From a checkpoint of a small image classifier: patch size [2, 2], layers 10.
Rows from block 4, named by matrix and row number. Rows with one number belong to one neuron. Each number is 128 + 32 x the weight over its row's rms, rounded and kept within 0 to 255. All counts start at 0. Numbers have three digits each. After the name is the row's rms in percent of the matrix's.
# fc1: MLP up (model.blocks.4.mlp.fc1.weight, 2048x512), inputs 256-511
# fc2: MLP down (model.blocks.4.mlp.fc2.weight, 512x2048, transposed), outputs 256-511
fc1.599 072:120152116163133141160181147093221147156098125169135152135110131140122122112089112140135129120061097165167159085130083120093199098112176156148176101120162139192118179148158139127140114140124127126118137120163132187082120150121153122107191084149134162176218177110129132161187142146093155132166208180172196112114140136173147139129140112104161178149177142181184161121141125112120107146153135164148155121101123084118144147120142130165148152175105144128128148158209094164110139106149144082069111103080124147110083148134110063092147108096064116111097143112072144118132115110080157152135106076103094154107062118097057116091153121148084088072058069125107145056095145086110137130105132138070116086069095122050108120154106120142113105106097075105094088087075111096073147115126120
fc2.599 180:161200103135088162091155176084183129145151130165092187164125142085091186176127100128119140110186110207106150082119055087102180076140169133200170119162173131113080148122111090119172097127125106086142178102136132129164139172148140108127127150110104098129101186091163132136137133138150161205158173186077186073087166111143169158057194096139148129160142077125156125130152105150178106126133117160182157145149123147116119132112154124153144192167181159114146096150138107162167098094116098112147114070056156131127145141168103101096162067136108123036112146167119160155118154129120161095135086078114134214134119088143144090101142100156100147132063097098096099123101159093094082102168114138129151108136121157129135097126116079145139075083066098105121129083149104121052157106147125
fc1.615 100:123151106136139148158183166130209145161120141177134157138100115122117126104115071137161102090113107168139150101138078151081160102119161168184150098139162138152115155145172162090160110181106147130129136132154145158119111174119138126101171111168126148156163173112161163168201162146109157170169200143160196124125148135172144161098157086128132154179173141156202157114147116125132126138114136172167145137104072071137131161117142141168154183168139138155120140158181111171141106135135136054046119075065108094085129127140114097085153113088088101083111146145097151088118135124094161095136085114103099163157109111092083089046133112148085110120084084137098139091083123099111130128109131138058132084068106106076124107162082113164123096088082090116086078088093084086064136124148129
fc2.615 135:139072146168098125169141117098126180141115164133167099176066102115069129181081165184132118096108067159182189072177176120144124133059118178138187098118165171152108174167166118104147130166100090097190148131172151197113124109099151089114152112150131156170145142130143141165134145177158114151153135124175135132114096145121102160150136123091112146165105139133150152151162107127153098158100140103101184169084138100163112147111142158132156131155098125164138159109128118139153141091110159147101098158121131132099091134083129108166148126105064119122118101127144136133086086139148144203141112138085082060096140122086087098149125169101115086061108158115119123113139161075119124086132158135140067165128116139077172085099083113104142140129129078124064085070088147081090123118119140
fc1.616 019:141118127160163114167185126137180178156125104148124148114081142135097097104125129144164143054110125149140128133135069126080157121038166189183142134145150194158078141114124166139159127206136135101124124148153119131140120123094164125133170124151071147153187153096113117146169174158114142167163150121150141147150176116143126141124159099117162139149207177184146182129183132129091134150110160159145149158138128148147136150127162147210169145157168142170130185166184116141124149115111107071092124103091138145076107147148141050117147120103123122099084141159009175114127135164093120093138105115119089148163117121121044093071156127157090098128076113162108140107082126112048116157114115107086145108114129143079118105212087097131098083109092116117111092098108096057100143135166163
fc2.616 099:178180099139128149091116184109188138154130175185113181159141116141118181111165130105105130102134111184098140075117134082105137091143161068199164094097154136097056133132076145090161071099153092113070193118126170134168171156111153129130117140099099090105063145127130174091139104105189130156163150156126157070115165086124173173099110117115151060173139070096116091126195114078156139138175156145150181154154122194140137126163125135147107154151160144125170083151117110129155101152118065123158152056110141126146178139181104099055142103149126107065114136109129126141063152106101149111160076116113177226104189082150135126100130081140075127143065097039141123145119161114104111068152178165177156101123148141093177085116114058136174095080078108075179141101155164135109144111111135
fc1.620 227:137154136166142132169186102107192164176104117171136156126117110108109115113089106131139122086092113138148144121144063149098188091084164183146169105125165162180075153158123150125145096173121116140141145136136129142131127131089161090122199120126108144189196173114111113145189178153094156143177194151183190123132176142164124153137185114142172150135187138167164196111166128138144097124127141165148178120097129095138107158108150118162186164145108134178167166141216098153133147101115138089097088110108135136125087178128085094117160126077087151079094119152076156122114129148092165116113118052084096137121064100109057131083138132147100092113048079137103132041129128090089149145107140125099128074072102136055105109155114109154094099100108063112084081089088106086090137106141163
fc2.620 096:150123119181092171123123153112157148168157134161122121195104090123056180212118078155155099085166123201147149089126098114150151128092151142122181108100145159142093177163141092135172120158117091141189167124109124209173129138122146088114136142109142094151073186116153115176143154149122159186219151183111141083122147125142179130088127101083192145145102099117146128117163083147196084138132161157151165153096111131136167105124149144154145149178157124171103097161153126148153150115089159121089148080081075147106132120143114122111157106144145115055087200167163162093134137109110165095185056102101083140117101112128090080114115125177065123136096081139105130105108153069104077102117124133107128112131095158097119143174111082143127115143087117114128135115144113092034127104145155
fc1.624 321:142158135170118123176214155121195133169090130200141135156097130091080127126117108170134141124084118152147145103165089153120241121073144186138176121151144126150142125159140117146142136149130096116128160173150157144121125198133135109085182116186157135141173145073162126192184129132098141167143164173142173149148113138151144138143141122075140187156176117166162149065144083149118098120108112139146137159086132089145143134121128153177162151158135190151162119152162122188109143128092139112122076136085142141095078109129082068137128143115123115112093144165091168082121142168102138142117088069120093149131035113120088092113126105139108101113107066176119118095095121101090150095095173093055123108114103110071096098159096125142119119109058110062089116074093107077113101106106123
fc2.624 085:147151120139150128138106085136138169173151128199167086164103121150098119194135136177146100101145067149162120076132133073139131133118163106214152052089162107172123211123113144134144117111136155117164139126116090174179117174131100115129192102112098147102115152103128143211121127124157136129128132137073138099062138133136153123057114124066108110172092118149128085103160153175121140130132117157118180139124094139149129124147111145139108127194109153056111098071076134037196086129141165137137154101094074105144121116129149108089091098163095124075123164150146091096135122038149106110175098090095112177125113150110132133137126112125054125146109101117122082100096134107118158106141138136186098139153142141153174131164083114124204142093099101157129168090102080148116135124098159
fc1.636 149:160169116129118150147167157127208144159109081186115136152084105114106112122118072172150125071123088146168170072126081118061161081106162147145166117135151137164124146162154147138164117150121119123147147161174144175102124171115137112094198123155122126148181170113133122179206139149103173184159179177159206131113165150180108168150133100098134143152169102180203131115139119117148102177102136125157166146090099071144158150124155131196169192183134177161125140135158140182130129142112150080072095103096119118080121136126086079118159101122076121083104152166115178116126158114088141098147098095103094130120084119106053100095133125145095106115084051142103114086089124107080156102116114104081148081085070120068144102184064094145105117139084087064086097101111137096098135124127148
fc2.636 073:185130128168088169133115141060181144136098201157123144203110097090102225156143107134185066089113099221126141115118162137198142089104146134180161090129205125150103196164157126122132088160109058104173178118110158142133151159126119119117129185153097096151070169116124133177090178177168171136170120129151152079063157083101169167109153061177191100131118074127146118140158164154169109115088114132118163120130122141141134116127080150161103157124096120088122071102116143143125132114104143092130097066092081139142140104133122141131144072131112136022113151131095129081086166143127102136201064112096119162110147130131153092124142172141086147105094120104118108138172124093156101111127108208122097123178126148147119115166101091141147109107086099084123088068085126128085164110112168
fc1.637 130:103146154152108166173178165148243137175081115193151115128100103095096075146088100133149115123089099120154114109118086156106174117110165171148229104100129134189142151122161109138119093182094092147153166125118116128103122220153126141108148154138150170145161148118111137173180146115094165151145160162144130137158143148182098113111141097108148150146167108166156149069142102172149058118116128150140147122092113100113154128131123114140150188122127174169120136157149124222122119135122147085095105119108126116095105130131087104143123150119144120117109153152091158106150172138105121116112134018068121121124017091142100118102120097178106088130077096144109112119138114078108146127088160121100129078055069114080075142148107123161099106079127126066082095072114097049125134111126167
fc2.637 066:154149167135107128102084131083185111098113142135199092171121112136120141109115095141149107114109114127143085080071151118185124123168164067169153067117155079208087191114111126148154138110123064152170073112056130167095190131156163127149185166144116153082093162091124133200050150115146147117119187147111117053050146138125172135102130090129116097119088099102163103112147114127111157099135121184090183142136070149183142073160058059176093129165039142066079099079111136083197087189159137148163111126120055097131123104139144138087126131098125140104133149104132107099099178177140084074145162055116137179143103093118132178174130106114116086131144130100105101165182131132102196131144120184154122124201121103144102157133137109195145159072111133141184108104134108165133165125112193
fc1.640 344:191126098126130140131151146097169142182091122174116140152134095150071126142135105149144156096143059154111172079100093106100203138064191153194186120109190152158084126174111153139146104242137142129149130139130141152097130152113149094089186139089154104158118172123108140177137145143126174167163147178139183109097160163212138180147119139104126189159224134167168201094180054157131105134131142171132148122149115136125124097113144126182147131163148165148128103129132110128139160110135132061111158090100108094080122136137135069129143086114078144092054135139134129141125158111076143130110087095105120158152101129127116064086120151152068084133101008129110151077104141073071152082098096149123143090101119146067153084145073101106115094126078115104132129122101130099094131065132140
fc2.640 102:116138182176114134130100142118159121083170160146148123066123118070150158127129128109144101134182116162228131188197132149132071173109139085132117141130097163102153178174116098095165179128115048144162142138135094152197130131159080053131127090138113079170102136103156114168095164193110160179166090140125137107112138126147144159097183138091202165088163140155150142154108123097106095161132169103105103066112132148102123079143133086107148138099126094152117113090160112116119107108113174192169171139112099194152143115109115134074176171189155135110138132165109136121179109167147158116187093136136157127070169115152163106116085152185115146133133120186098086080125076070113135127165112167138140136197080150154157109168141064089110164134127085082124176123170119163096105102162139
fc1.645 141:121126112124121122131172119118218140153154086150149110109104116112111089120090101153155137065129103143138156107151101117120199075097150162159203082131170161183062156160166148133106091203143063134129169153120097155152129125096157075108175128130114155153185153109118122142139145144102161145149171203128204128106149129188138151140161072129154178148165123162177201124144116156134084148129153130141170141119121116151122148126146091158164178136112126139143177130168096147156154106096130089064101096079120140113140152168122100119141107108089158085117148164103166150123139115099131129104101079109071144138076140101090116079123146137083125124033025135092129081173084112067126137126130137116115088067109143056116113152078090117073055085097069092099083068102092103074126103157151
fc2.645 126:116108097146172168137121131138096102138117199132107145141149137108107149088131138122087111139111149071120131123169144110190136159100188100125110095106122178085132140176144100112052094072047114101126107185129156117108103121138135156112121087078057092100138118163088196186082095123195198105148100078147091109060162096148148130137145149124019140199155127149167089160181149135140164127119053109076163147169140079118115172086071168139122084151125125119110154113099089151144049128151177129192077094092113125190071104099120088134159165107098122123143098155147104163141171182115119131165120174107197088080162112118104168099081138112081133100152191117130130160067134157104128108172112130080065112131148071155159090158137138141161144146091132167129099094131108087145112107081171
fc1.648 189:146150124156123136175194169103198132173109121195157122143103107095094110143112090146146127074119068164133169089135081125092195103107180160168170108137185138162106170176138128135155093181094098129147155119159142173144121165107162101090176111148128132158147161103139148188171149131115199182172169184145211118109154153182155152122156103111137184178210121185176175106144076141130078145118151147130160115094106098153137135118141101171174178167118149151126135144182110161135131114123140079082113099072120127099097123147111077110163112112091135090073159162123146126138142118086162118132111073082100156138069111120093099090111122172061087130077024131081127065119126062082133094100126136107111074084094126077118089143081106125113103087092086095110108094107107095067142096128152
fc2.648 151:172157152168106139159146164151175124108123095166086157168150114087045175182092117159136097110152098165139128109091062062114147095125185154212149124137188169151107167131134092106169106135093128091169155109134134161153134165169137141096151151117076143165173121099141139178155124161199140136147161142099173112143142143125156153060150120139154154187115094146162141134176137137156137129089136145164157185106106118119117143115167151150153162178169177087129109102139095169140126078122139059097091088062144118085097100152108098155181098127135092045125141158084159145125174117137070115120083097128094165158108112132109086093110101174102065081099145150107088131087185093106082161167086112129183133124109149130149109138111104104124102078092162130079109067110119084085186112152138
fc1.651 010:125129100199148128149142117101146150133117124169144116127073057098103114077086085168165095085099121164123146126148097114096140114107179152148185086138167161161073186121155118079161075167095109128131164152151179194153153157129083101103145137140102134160149150155121140219135176139134176123122137131150133126136183132149125123136134123140140129188228073160152143137114121120154126165114137149186164125118106096148122136146157112161176136133080115129108131135179093147129144119133117088110129102118125136110103138117109129146144147125132112124091119120130110139123110132110123103160114084092128150105112094133077065098143094169066027114108107136146121092135087095123152143122147162081138060110125111053123128145073078169138144096103052089081086097081134045120110068136160
fc2.651 110:101104176145079070125125127076126162139074129085058100135120090108075095184111173163110100101121132180168147136162132108125099118105107150129165113161156208164122144157161078095153150173132147067206134114126141200154087122118147054131162149151139205167175092130103098146116112185149128144115147127107163199154108138079103130093138141138121124160073140121144114191123177159129136142110130080087181176102133085130118184126157161153118142170110083086093129082125113118159118075077199101100110160126135104104103110101161177155142164169062118142128091146111150121149103135151110122115131113144014061143112134129076126110111183127134059087119124169109093130111176114132054146187111108140122181126157154130114123106124112148098128165120113166060073069099179081106168151149126
fc1.652 197:137120134140112158153140137113174133127128109149140173148113074087111125107090060139137102063106072134135169111140108105109161099119150158132167096150166134164111152179179110131134131200111108128140192162146149176141147165107124143099148107134112103156155183149145158155134114161136171169168161157168172080121144177208143175131182130100156177169218108163141190122128101148150091145118161137151149104120088085148168129112141108160175209155127146179131133124145071170157118131082119069100085102079125129112137131096065070106114119137104110091116115120084133115128112115091159105134088090086107146144074096096110098075138120155094088128080059135135115080116147092069165087112132123122112056072108082068129129129095122145125104114114055080082117121104114098070117065125155
fc2.652 073:119143097167060144099104150066100131122109190149105143218130172157143167203133085139152132153136093164148133115074126133146156111134112175128193080171164174130151171115096113116108130168142132060182137067091168134090124130120153117076113174129166140109078177111148141129096121128164113142152148136124153106094126079132107156100127079115178124137066076146145144091130167168158042105106107164151127108137124105063138104120086123078098131087131155145069119149121118148155069170140127125097158081107123130107147147125164144153204061147110128069161168184166172102108119157140123146172083105132135160089159120114117064156136144110122086139099119126141108152106150156176079080152092146121121119179097145162128112177130086111131103092082125192111149107110124184053168163149155
fc1.657 158:143132118165114137170210134100199145165104130186163106139089102103106090132106098131134140100090077153142168097153089141097171100095175171154197100122161139204101159165141138132147089183117091129122147131152141163135131158114165112108171105148143145171158165106129154170176174148098190174185178163180171114125151129177158141131163112107158179170197127153175179089142093128109087125109170168128173119098140115157120140138137094178173161131117161169127149147198113162120137106100122093099110110090104130117097153131093089100153152096097147107090150142096129124127145132081141136132125067079125147115073116122085121083119118160080092120056068121114140051122105070095152098086155158097099047071110127074113074137094110139092100103109089082087111077111128091094131100118159
fc2.657 096:190117161178092140113138121052185136120096155156105124222131114085067197182133111169157071088155118177148141079149142116164122110091110151175184112159158164148119190115138123126202147146116068057179169146115164181131171162145133084107143133168097136171108172080157143175121144145192142146174146144133145083087131126126115165104151114131155099138124082142133133140164160157169096167075118136115196149135130132121134137096132166165130168184104139100142103114095123150116136119146161126133082112096138119119137117108132116118150072173097103048120118170120160131096168179161080143162051114121131139146142125110104066152115139153090121098093143150086093164124172067144112125184085126138133129161103149104159131140068121113142148094072089097112100071114154111084175116168138
fc1.668 281:151118128151117132162182134133211169164105137166175140121105089096103099102102085154144120091103096158156138093150082161096182093100147170162160103135160152174106161148174127121140106157123102134139134158158141165126139167103127109113175122156127136173160157112159139168175155167105177189165176145163217140124174124163132143141166129128124191165172126179184169100129104152119108157096166163137162152083096089164134160113154135192168191150129142157127159143180114176133140124125172083094084094075113093080121133113089100108122106123094119113107139162090133107131142122096167091118099047084085148163070118097081087074143130166079096134080058155100138057107099074087149128085138124070122073067099096076110109163093122130089097109094099090088094093096105077091126108149149
fc2.668 123:151120160162101126140145171080111120141121150162165097146088118079089169181114177164151118107152081178192184079159136129159137112034130149162198130121173116159135204186142146185153138170115091111131165153163140186137126129135160126101140087135147130153139157110163170146186145158166140175162150135170140100109105141151121163151137136100163145163139112115159159091170113087171086131087145114097186164156128138111134089129098135129133103155097141178128147088101119148098093109078156108115103118084063148092092116139110092166119066118119115072080180135069151116091145156112118185152061139114104149095110134098077092168112127136096123104086139104061117117137141041145128086137123163146057138136071116091148115128053144099115143137120101109079124101130148092076149095120136
fc1.669 069:152123094166116139123165146099174118142117112177112136173090070116113134131104053163149125088124078165125176089127074102089156102118162148161137118161175110136125184150177133115175099155111126095128157127165176205131144164136135131083201121185107122147150171110162154185162126178131198185165149177158182109118155140177128167131137134089120166183197105184183154141128125146119110178107139155148138126110119110162155143135169125198180175163151159134113111148202109160129139117108118080089131094099106138071131121114092078108167103132110114095099152166124172131108142112093136118156107094105126153121115140092095059105147099168077087103103074137097138076102146095088141083119117152093122049108126106105159083148047086132123117109076089090076109113063129079065136093113132
fc2.669 118:153125141181140145183167168121147121113106155175153118122127115080099142147098129143143088095135110160184174101142105143146138064122136135177186103115186181148112182158154148113132121168103080105134160120157140177140124152115143088109144073143088154164161153115139167138182169157134155154170158082199149111097151097142159150138158114143160098160146061145176144110142129103147105105102150154122206156088120118110118170124139161129142166159068131184083159089173118155101111114134168082102088102108121101108096142102110121133124106111097076079133150145070137126124163128097118110140106093082084121123130120139057100081102169151099124126094154110086112105155099067139110140142095206107076121078110155089105134165088157124094082118122107110086072066125112083081175091164176
fc1.677 052:127113138166108112156194152140165163150128123143120160125115108128142105097133128112151128105104105142115161156179119130126126101118123195142193059103135171226090135148141137104111114240140102124116183140115114115118114131121181123131131128157126149140201197121127140121173141128123136192176167140153139129148136109228117157129153107108197163132180135125129204123145140138114102118124147144128211134134134128138115124112107099146160168104125135191131165127177063151142124135093114107056117112096133128119108127119124119104147119102088144117122136110097132131122130165073120112114124117060094110124115092109082118072138146136112125149033091129129128120138156106115118124095141143111099063039132134001117123146127077140100085115127059087093050056128116117094128136157143
fc2.677 076:101155120093120135102117118119146136102143100135139136156133043137155078134112084189131147110080106079147136057079138129112112139095117118128122120137183125064135153127155132176068147178107065190058181145119109157057068129129133130086122127103104120140116128101103120061032130088120110138104085174126141146082135136136084123162168121139114159123125077122135124143129127176137087135100130136141115106124101106183146127137125109100110098082133052114169152183137128179175123139076167111180103143116132111153128171145151115135117137119122162109153163163125227167077167169142115109099160130126132085079094116082097200165125126139146120117122107150108148119178163153162191150128161134114178115150099064096100111139101115175028096155092073086193131137100080146110152122175182
fc1.679 170:137118120158131159167180159130212140152110104173132154127089111102114111120109074128168113103102088151156170108151074130096177097118161180168172106135160149191099161164168141111149100189114108111131163154166135175136123177128157134104157103154126144164170185119160151170176151163102190189170191151176173085127134137187149172116152105122170196163221122178189201098131106112141113149110155143146150140101094102143144142116147109176180179154135167184122147144174100179113141127098114060070095090063124112091123113127083059112136106111113118089103151142071138119136151139078143102129092097090111144142080098101081077071119115154071102105087080142124131089106120072081131132105115151081114056063112109074123115176095113135096075114116108091084085096117114075091135105144134
fc2.679 118:122094152169107176156148157105152134150089155180127104161083131109129152141088132122193082106077098156134142133140119136164133072117147165163178106135179138170094211112178133111148145184109092145139154150164159134145126140084141165116111142152136158155119133101166138119191193181179122150176169148171117103104108094140110100145146074151170150160125043130134136070102151115186101121044119136170172130087128107114112098088089124122146133119099166206151157145157163142077113126134119075063074124131100147130146131128106148132127093120134122064124187143104111108084159163114120104132112103096152171110121136098137111136113127151065133117099136093128136130153091111163114156089106150106110086085083124121095124126102155126101106123109120144070061105118142124074143131146157
fc1.681 134:173145110183139118141191154122247159179134151186154125132130120088117106122107113114160130084106114153120135121158131155118143080122120139194176064114147133255106133171100149127140116227078130124122130132148108156156142213138122124111151116151125147135150162122162143166175146125145177179158182132155184123130124125176181147130151105145178138167180097136209211110098135113121124132109130145111207122105104102136090126130112126166129178142080150169124127090141068139123141130120120072055097085076113125128075100146113087106142112120089162121109119149097131112126163117078122114138124087094094170156076083128062123063129106119082109136055109140099121104134115061095128128097134119080089035079085126036108109169094132174082134096112086093095067094107109109124131108126158
fc2.681 098:102116169160119116169136122122134169143100172119120141103109083126086126182110198150138103128090081148181181146175172131170089141102125165160221117088145186159109111160103129121135202157113098129125136113145129142116089113149162078117146103131131170184149144127131114116180138128124151179119127119158133172132088125100101154139137153123128135136082153118176138171183113110132133144123172109124169172090148156119072119124181178134130091155077097136115160115143123146165148125073167122110116178112144104074052118071105169142101124123086100164133115122117124107125105113102105177111141168103044027124116093104064141101105165123158054082114190160123108142148164060150090154104140127159111198121147168058100145103153147163109112142119125134082125115100120056094126158163144
fc1.682 201:142147118152147143172184139104198145184107112209135133139104127099091121118113088140149138077137114153138165104156069139087181077102158161173182093132168146158099166156137141131161089166131111116128147131168145159155145170119149104120183108149119126170187175099142141165199168144100183185179183147149185112132162127174163154120161117126154154179210136170177155106161095135142104141112173171147179123125117113148133144148155122184177180165129157169123147148181084150118134124113124066093108103069117124101097127148093090102142105114089123096101155145103147121123148137080141117144101069066111156132089113121073095076134107154060116122072067130116133077103110074102133101101148145090128070082111132058118109154093089146108104087090072070104098073105115072083126100127134
fc2.682 140:184096147147100097127139137094165132129096148121102144168091073076066190145061148177119088051115079156138122144149116132166111128078119135175174120164224174140074184144123107093156131134103070098182169171109146175125162149108147085106151133160095117173120115099128133160073121216154147141152118150168181117111152101087117180107153115145132100181126079134135123185194146184163126142101155113121169191136132144158117160090169169190159168133092138130170119108118141152146145073117149108155085111143154133094124141087120139146164120127102127064105078138107118132069157122168081148140092092130100116129156124102101091115129134116090097071125155103094093119111189069085105153168139101154135140152109120104162109077087111132128128111055090108074059097103147114106132108137156
fc1.700 220:152119109160123150145176159113218136176096102195146102153100108106078110150101085148156109109119075132152148071146089123102179098086192154185192116115185134213117163137146145142153093171099110110130122111137146151114128163135166109082187129125140134179142163104134159189176157157121214165162162163162155114116161129173149142128163115132129196179198113190218177102140088140121112149100144171138154120105125107142092148127134101197161151147132177126122127117207125154137141122130139061084124100099089130090101120125114062120148113098103156109089144135094144142126174143095120128128122060088124150130095146110086093103132131174062105112078051147089143074091114076095152110093110145097124062103092109090139083161080096114095101100096091095094104084084134092077156092127154
fc2.700 111:164120187167107126181136130080125145122069191145128149180080128097096157125103149184189073057107109139118168123134130159156102117080090163158203086106197144158117192187140128108132118149083077101183139140163191161115105129115154106143119109184115133173130176111148171168149163162156148166179183078174140129102186116129130159110121107106131085155141124132139107159179146128160081124071149096078216171067131142165121138096140149156150174173094138144123158085160138162130131122148182121101066122149112090090115113104102149152138088090100092070130126141124148112100124141106110169170109102081117100129098127107087093107107166122105115100135182104104133116147140041136081127133119117098111145095115119090080139142086151143133157115123156152063088076131159113104170125121144
fc1.704 126:134141127154159154171148126130173169170091115185140147142103113113098118130107104127163119101112111158159155100144067139082172056114158185151193100110181169168091184151135151152147077143118106134134151093148129154161141158112136111153191141134110130195176179131115126139180145144078180159167176149186167116146166125156125154129174103139171132130155137163163147121161118149152079145114142181146171112104125101134133161122146104166182165145127134176118155139189077141131101117113129102090103103091111154117114142145088094106171115104091142098119164168085177102136121132100132103125129048066096158106094102113054114110139120148109092114049097126108108055130130098114135111114137140119135083082087139090088125163114081182122097082110063097088097086094112082072150112141146
fc2.704 148:153126157153100095166170152104156117146105149157100135178098101084084160173060113200145103061122098162114154110134092125140130134121136142147198103171193183161102190156159069084190109162074082046200149122143177178126128132130138105100162115170108150172150131109156139200141141188162134146175148142131140125095142146124131144101123140114144119184118070138161122181173149134163098131083159129108193215073122117163129133099180123185165165162088155149098114140144116158131135083107183122095111134106143139107109118102152142155168138133097096085122130147123116085101129157132117105155104105106077100131115149128080075106114159149081084099121126155112103117095170075104072129169102118109139137116134163105130143087083101130127104100064139135087113052136156070096156118138151
fc1.714 103:129123110147146157166169140128192157175090091192136128122121126108085121138104083139162111095113103141150154109153077145086196110093163183184182119118197184170076147161133155127145069180109110127143141126141129142134122169114139095107180120119113131183156172119139151161193156139116208177173171130160172108118163126179141162113167100151132165150192135180183186104165111158143102154131168175140160140120104105146116164105119119161165157157149134168129147132181108171148157123141143079075099089083104100089112117141109083109146100115103134078096129168089153124140138151084147104116111057086094139136076108100080097077105137174097103120077074152096124066092122093106129132097132151090121091066117119088111111175092109150104085079084080114101088082104078051070145095165157
fc2.714 129:169112164182118146161168128129165141167090155156134137171085080085054130156074148194147088079087073178140141150137094130164151135070117162156179116157198171165104176162155081126171113166083095068205134137142176185152102133130155115112164172187113149187145123133157135192137128211170131134140153159170172130142133161115131142072148115114149125205105113156133133161150122148152108141089179118119181172092125102154126144101173156175150176137113136134103128126149118150133131074104152100098098127108150128106089101112117146144143144133094119106105124142106121093113151131121125128122099116085069110139094111110082076104114137133100069065107173175116101109103170062097076147140109104116148154103116128107121124055099108137104120106115146123076096062085150054102177106137161
fc1.715 065:127115106137111132150194150104214139147117112143119148110101086089102115107067128130135123083109093141148156092178077128078171103087163186190168114141169150206117146152150148119134112204102099112124178144144139152125125165126136122100184122126121142187192179117137126150153149164111168168172196146153191103137146147182151173160182138125152160138198135174203189103150116132115109157126162135125151128133114076153118176116142132183166178165134151135160155138178075203128162097103116038113098131061121139082104149114071077132127106112103141122084106128088152148103127139101162132136104094110103137122083108104067090100154131167119095104071067144089132079109163091094145130110133127087136089091098110052141114142099107128108106116094061070091078099084098100081134107163140
fc2.715 180:168185133166096139084171200111183145151154133184098154180135127076122177156125096118104133077166144195103135100137063057095159076141151113149163090170126110148081143133149077090175077141125051103131167112135136135169172151117156140147110174165119142136119127076139147138135156095118171188189149169091143138119171123119178124082153059123132117168106043071107102125164104124154089105104129132168165171102114160134157106143162065152153167110182176159126102174132121160176145143102088111097122083114145154160170101168126136073157119137140114053119161144140168132085172125154159008143121065119119169153108087156133095093112104159113128190084090123119124149129131113085104117165126130129138106118135180139110095126124077154126075096066123119150130065170158151055183143142146
fc1.720 167:164126112167136147160166145117202162169108106178152145117116107120084122120116080140147096089115089160135153111140091164094180078119169151166164119148160159159082155192129163124146089192088117144145112140160149182154104166118122096111164100148090126173153178144164122157181172154096196194168172141164207119114176133185140174097166124143165160149205133172173208122141077134141108170136146153154159133105099078129118157104144134179165188162138127176126152132167106132134148111143135091066103098087134092097115133116104080094151103095095118079094125160090138125132124122075191115130087087085102129133083123110076088062136145180086083108063059145124126053096116084102129115084132148111124086050139121068114112172100121142113101099107061114105086092093116070089131093135157
fc2.720 202:125104168155126167181153133127114162164110170145165083107078121117090110167096163178150114120134084150223194097177168163123118125051116161160208129097172155154143163157126133142158180140116130099170112127161162177127117118098150090110151076141155137168138137139138175143214153202145131150127147104227148134159105164143106139142135151098138135153111152148170155123128098092163111148114171121110168142076136122122104124113155140132149132145097142189094172068156137129111110127124153142096092167110117116087086145072089127137128116116080098121111129127084133108134115159119146194141118141085126065105110131113063113127129131117132129081098153130119127078125119041140131098091147116113085150087061102056139124125089142125131135148139116098058105093119129081106111132128126
fc1.725 163:130131141176124150148160142122172164169109135179155120139084094111093120137125093139127121087103095152131172139132063160106191087092158187146174119142138146157109155176142152122169102168118125139164135135129139140153098175147148076116154124151113117180180222132150116148173181148091180177160170143183184115157187137157119140093172120120145169142169135169146169108146083144115101111117144143133179131106125112151121144095136143156167195161122127185143151167203097163124138086117132105106130093110091098091075141138101091117147100112099126082067144160087159088159146131071173129114109050067086132156075115102114081071122108167119083124065066143099140071128126049103097123083159129093110089068124145054095113150103119150100095103112085100088111104136085064110107115134181
fc2.725 107:194091138111126211112063158110134143144147147137139144129155123117117146126103119084172108112192117150133144116091164174104133070111121141168134117072174114103102136116075153150142090135112133162108150110104087125180136158171119134146098156061098071107054217204130138113153120107136218167139142117156153049099120137103166151127147157171195091054136049131133100086119132084236108155170200123108131125150107115061157111136093119095082130165127126202125086063102135162122071155131091092132127073103106137142165207159046086096103073161150133045098151118112175130099129121071134149159105142116171148111154115143132123121165105187153172178119145100118101146181121094131095074143118190176101102131062129111098134193100144178150110130156107121176125164145146131134133120131135
fc1.726 470:157143129147112152140187129116241140162110121182154145145120085112092095140104106154159101087108105145151148087107060141109183069084176155168170115136143139188120140156147147140151118179094125129126149154136115165135115191143134116094185121140125129168153157114131110173194140137097156154158183175150194148121156198168124148135167101124162166144182105167195177076132093142125093144125154157168165142106105079135130137107138154178163159150130178168138134141155103190138120114113129057099095106113122104080110140130091097119125117115104124098113129156088159113131173108100151135116096039091086149151038100122070102088151119172077072127045060179113126069107112094078146117100143127080125050060067118044101112157109114149099112114104087068112086105082101081095130103142143
fc2.726 102:167133154123099142172115095104108184160119200167140064157072111139104118193094180158132115144128071149205174094160194149151137122087122151135199104111145109145103165153111098106172150141177105115156129137162152161112127108109124140147160130136165200180152137127173140127162161172162093161180133114141126117144097125139085117123120166101142138151075151117133136116139115091193098145104165131111176128097136137076129109153168151129109131109104183161115206110124149104117139122125139180094127112133076161128116146109083154162108087110077115092137133120128104128105080125118151190145091150094161121094153160088123105154138098072151155068091177089098109107139126059171156065159144129131040144115129115092138118095108161081162151113149116119028114059123156109130112152087080
fc1.732 224:115116128159106156150143162143225150160102106166131148170091080101088135140113044135149112097115090183138153123188109149089193086093143190139176082124151155188091162160180119076144107191098098137165156153149125179106143147107163117123178115164148138164181201109163150166147154167089154208141182150159187105126110128166155153121135089107175190134161148144173145114161123138152116115120153140120178156079116083137136125085156104170144201143132145162115154171157116194151155135132146122111089104098112099107149115112073114106170115093081122102110144149100139097111139168128147143131079119084123149153079097079107070085121129120121082087079085135099126077116121071104097113111128136107144075081133119069111110138123072141113122102094082065072095089130105099101112119124156
fc2.732 086:132130116107104184072086150040135143138145117169054111182158152143085197180129137118143122157164100158146150066105190093131148078141169130173164123142138115105111129124092159124144129149134118129127166143132102142103187132089127119103122102106130128132104210124103148101125210129138160140163118141131128058051070106146098122150153125129155130119111055110146120128160132079210099160120117144210140116180149168047150083097085120116134097115164124181154083104094162141144185124154096104150133121131119145136138189130137100134143092123110172008106169105121174143106159195085133163182109171118188102063181121106163102189165156145123208099125143086054115174123100133162151092166124218164131119170105140127164110135109151101133094142120101154117124141102159163130121152135122